config = dict(
    model='image embedding model',
    horizontal_flip=False,
    patch_size=[8, 8],
    pooling='mean',
    init='trunc_normal_002',
    optimizer='adamw',
    learning_rate=0.0014,
    beta1=0.95,
    max_steps=13200,
    epochs=34.7,
    final_lr_fraction=0,
)
Rows from block 4 of a small image embedding model, named by matrix and row number. Rows with one number belong to one neuron. Each number is 128 + 24 x the weight over its row's rms, rounded and kept within 0 to 255. All counts start at 0. Numbers have three digits each. After the name is the row's rms in percent of the matrix's.
After each neuron's rows are labels from the 100 images, of 14848, where the neuron reaches its largest size: "lies over" is the class under the peak. Only what is clearly more common there than usual is listed. The data: analogue clock faces. In brackets: how many of the 100.
# gate: MLP gate (model.blocks.4.mlp.gate.weight, 1152x384), inputs 220-274
# fc1: MLP up (model.blocks.4.mlp.fc1.weight, 1152x384), inputs 220-274
# fc2: MLP down (model.blocks.4.mlp.fc2.weight, 384x1152, transposed), outputs 220-274

gate.148 091:121134136094084139089131126161110108085115124145145155115108136129122143146141134193082128110136139113151171150172119137098166140107102155121161111113123129143178124
fc1.148 080:107103110103093112110090089134140128140094121135119121089139159113095141143125104164086124160141114131122130108165109115109168131161117170152129109119129123124128169
fc2.148 092:142103145144151095158127160146147110128137145139127078098148124108146126057185130132122135144115105129132144128099134119141067087064118128118151183092125123120134108
lies over: case (25)

gate.496 125:138151153125102153111110137153140155151144124121099134074153211131157101121107133114106139108116141136141102128139153116149146112133130112139081091079089132148118150
fc1.496 130:119145133131101138118109119145134165131151163104119140083145211139168104122115133134110117137116143142112096124133139114124147110123119082156086103068116134120113144
fc2.496 131:139131111116150120125138128130142130109140146123132102108112166138146163089170128147145104143136117125135115135163116138106153103126085095129116116106121126116130112
lies over: backdrop (89)

gate.431 106:147164149149104170105111129152133144156135135118108139078153198122144101144118132120102142113108143152146084119133146116156134091123146098165077099077094136139093152
fc1.431 117:123162123135095152115116111141122166137160168088130126079140193117158086139119120125113124156115144156114078116133142110114130097107121081167094110069131107130102158
fc2.431 118:147133105114146116125120136119146132097144145110121116114114153130145189106158124159145110144131111126137130142169114133100138106116097098120113105103117123135128122
lies over: backdrop (98)

gate.459 102:115078153130122114113140117073118088116112119106104141172129138132085130154130119166133162125111166145116099113174081137114147157117131145150116187147132107161112137
fc1.459 100:140170137134116190086160131149096154104120069128168135150109101126109094141144139120138149094125117132170155133146116145108117158143163146104158102136116117129131120
fc2.459 098:159098133131123132131134160153145096131116136118126118127142116121081160128150164149127117104083161140179152129150118127102152117136147135104169134118073118143122148
lies over: face (100)

gate.319 126:142145135112111143090120134177181127136138128132095116081165204144159114137126144121122114113109167119149092131137122100136161108138126095143088101067082147145135166
fc1.319 135:118153118095099127092125111158150139124138178104111107098155191156169109131120137136119091147134148116114113142134105114120165111125107081149081106065111146122150158
fc2.319 127:140115119139144117135109138127145123128131134129110129131119132126130144104158125146118121140127116134126126137160126139099135114137077126121129125124124129126131115
lies over: backdrop (94)

gate.484 090:108152101107137143133111109087143097134152083136127155116131093133114117083102147097102146111160095085133120185125135113115144138084181155143088123145130145100169130
fc1.484 088:144098128136149081143144180124103159126116146156139123161109129150145169126148102138151129140119134148088117087103155112122142121175111127138137110067113115142103096
fc2.484 092:148103147104156189107155143162186075128158113108156102100092144125133149126129186114152117088149168129220124164104117149135120152076150112148158148147081123159127128
lies over: face (100)

gate.688 108:150141149121128148078123143180188115137123144126103109089163196151152119134134150130120106122127168122147107128130120110129161108131122103146083095064086144140150158
fc1.688 113:136138117088105126082124121163154133130147186104124106105145184167167095131127143144136080158134154117113112145127106116112159116125103079146083124056110128131153170
fc2.688 117:139115127143145122137094138131139126124137139131121135129122135124122139103156128145105122131114110129125123129146126134097126111136084125130127130119130128119120115
lies over: backdrop (78)

gate.102 106:129162117127147123165170110095123129151139073172134148095105130129184127086134125135131172102128101121151100158128128117162108123135152122153133154117124123145120085
fc1.102 111:140105129155100138096086124123128129092128180091141167123141148144081118163102154147094096140117135128104147138108127145099154143078116130113128110123131142080139157
fc2.102 110:106128135148144078143125122089077137120087095116109134162136137115149129110181078107098149174090057127080120105089107125105147085144143131154109145097150125075112104
lies over: hour hand (37)

gate.233 112:164122161133150143125165133129115127160128086137119133133109131117167136120148156126123139065144149133176132145159144137179110140130164115118139137142082154137127101
fc1.233 111:161137172140126160130184123143117108161119094115133125150098126113158144135146159125138151079131162147186150129144140133179099135128141118109150118142091146145120137
fc2.233 113:143126116143114145097084092135139128131114151112118120171119117124082124133079139118127116121142163144161122114158141142071144136125127113100091103155108098190104171
lies over: face (98)

gate.305 102:152126109130134147176127129090131131135131098156130192171144094114122129109110130108107145099152108126118136152115164146149094136139169155144113111160145173124127098
fc1.305 106:148113132129179135125114176097101130122132102127135137131131103161145111113100140105163102094124125135118083139101134174099172151149110123143106092085110091159133126
fc2.305 112:180116179137119149138133151123126117124143109151142158161129155155153137121128174113129168066138145117170138169109141139146093114124141137100117175134103188132150106
lies over: face (94)

gate.298 105:167103171116114133129115132081117151122108086153092163157120127135133151145139130108107141095156095103148135145124129150141140157119148172124104132120106199122153127
fc1.298 098:129142103125173118089165149124097119139128095127165122121071111146115137174144106162123119112115136130118135144148124098133122139164134114165150117148121119121166167
fc2.298 094:138138144118144136125101128141185115177141122139101118083117158123124123124093132111163097126152156121131108174092155147146148147132121146115112095159100128131117104
lies over: face (98)

gate.103 100:143102164155167146127121184125114085096126099146122146124115094111122161103148122139128157104090123158131133149117158135123097117135150140129139137133102099128102084
fc1.103 113:125153126138094117150124080128094181126096154088145134161105129121126087145108125124087163163111096129116155076164098147112123122129127100152111153126192115130119141
fc2.103 109:133120115113094119142117164117110143151112086124168124154146122119124075102134134050150121101134140129131087123111100139144115126146129132154149160121143132119098118
lies over: case (28)

gate.475 098:140129083168142140095095135132137116108101098113093137099135158108085124132174115112111131118093116162144103128110146123098091125144174151150132116140114118132106162
fc1.475 097:134128091164118132081112119146140116141086108141110111125143129128099115135143110102114102107108139122141097144100124088105103143141134149104149091115114166096132188
fc2.475 097:149087164143133153115155164130140136101139154096161144131107122138130156097113166142129137111123144134151169115146127129101126132052141107070103120110098123145136120
lies over: case (25)

gate.70 090:162137121152169104156124121047077115151142101159138186139080129183119151149095126155120121110109110102100084160085155118162140149104154118126114152120119172126160095
fc1.70 095:137164086160164075194145117069089149142150126128149137146119090143134130143086094117135135143096092118083084135107170102171119165119120111142115105126166149104128106
fc2.70 091:131158153080137126113140148161150114089139111126145068136128196139167156088131125118149109093155128135174145145144102126094154130120153082149139096166072114175145169
lies over: face (91)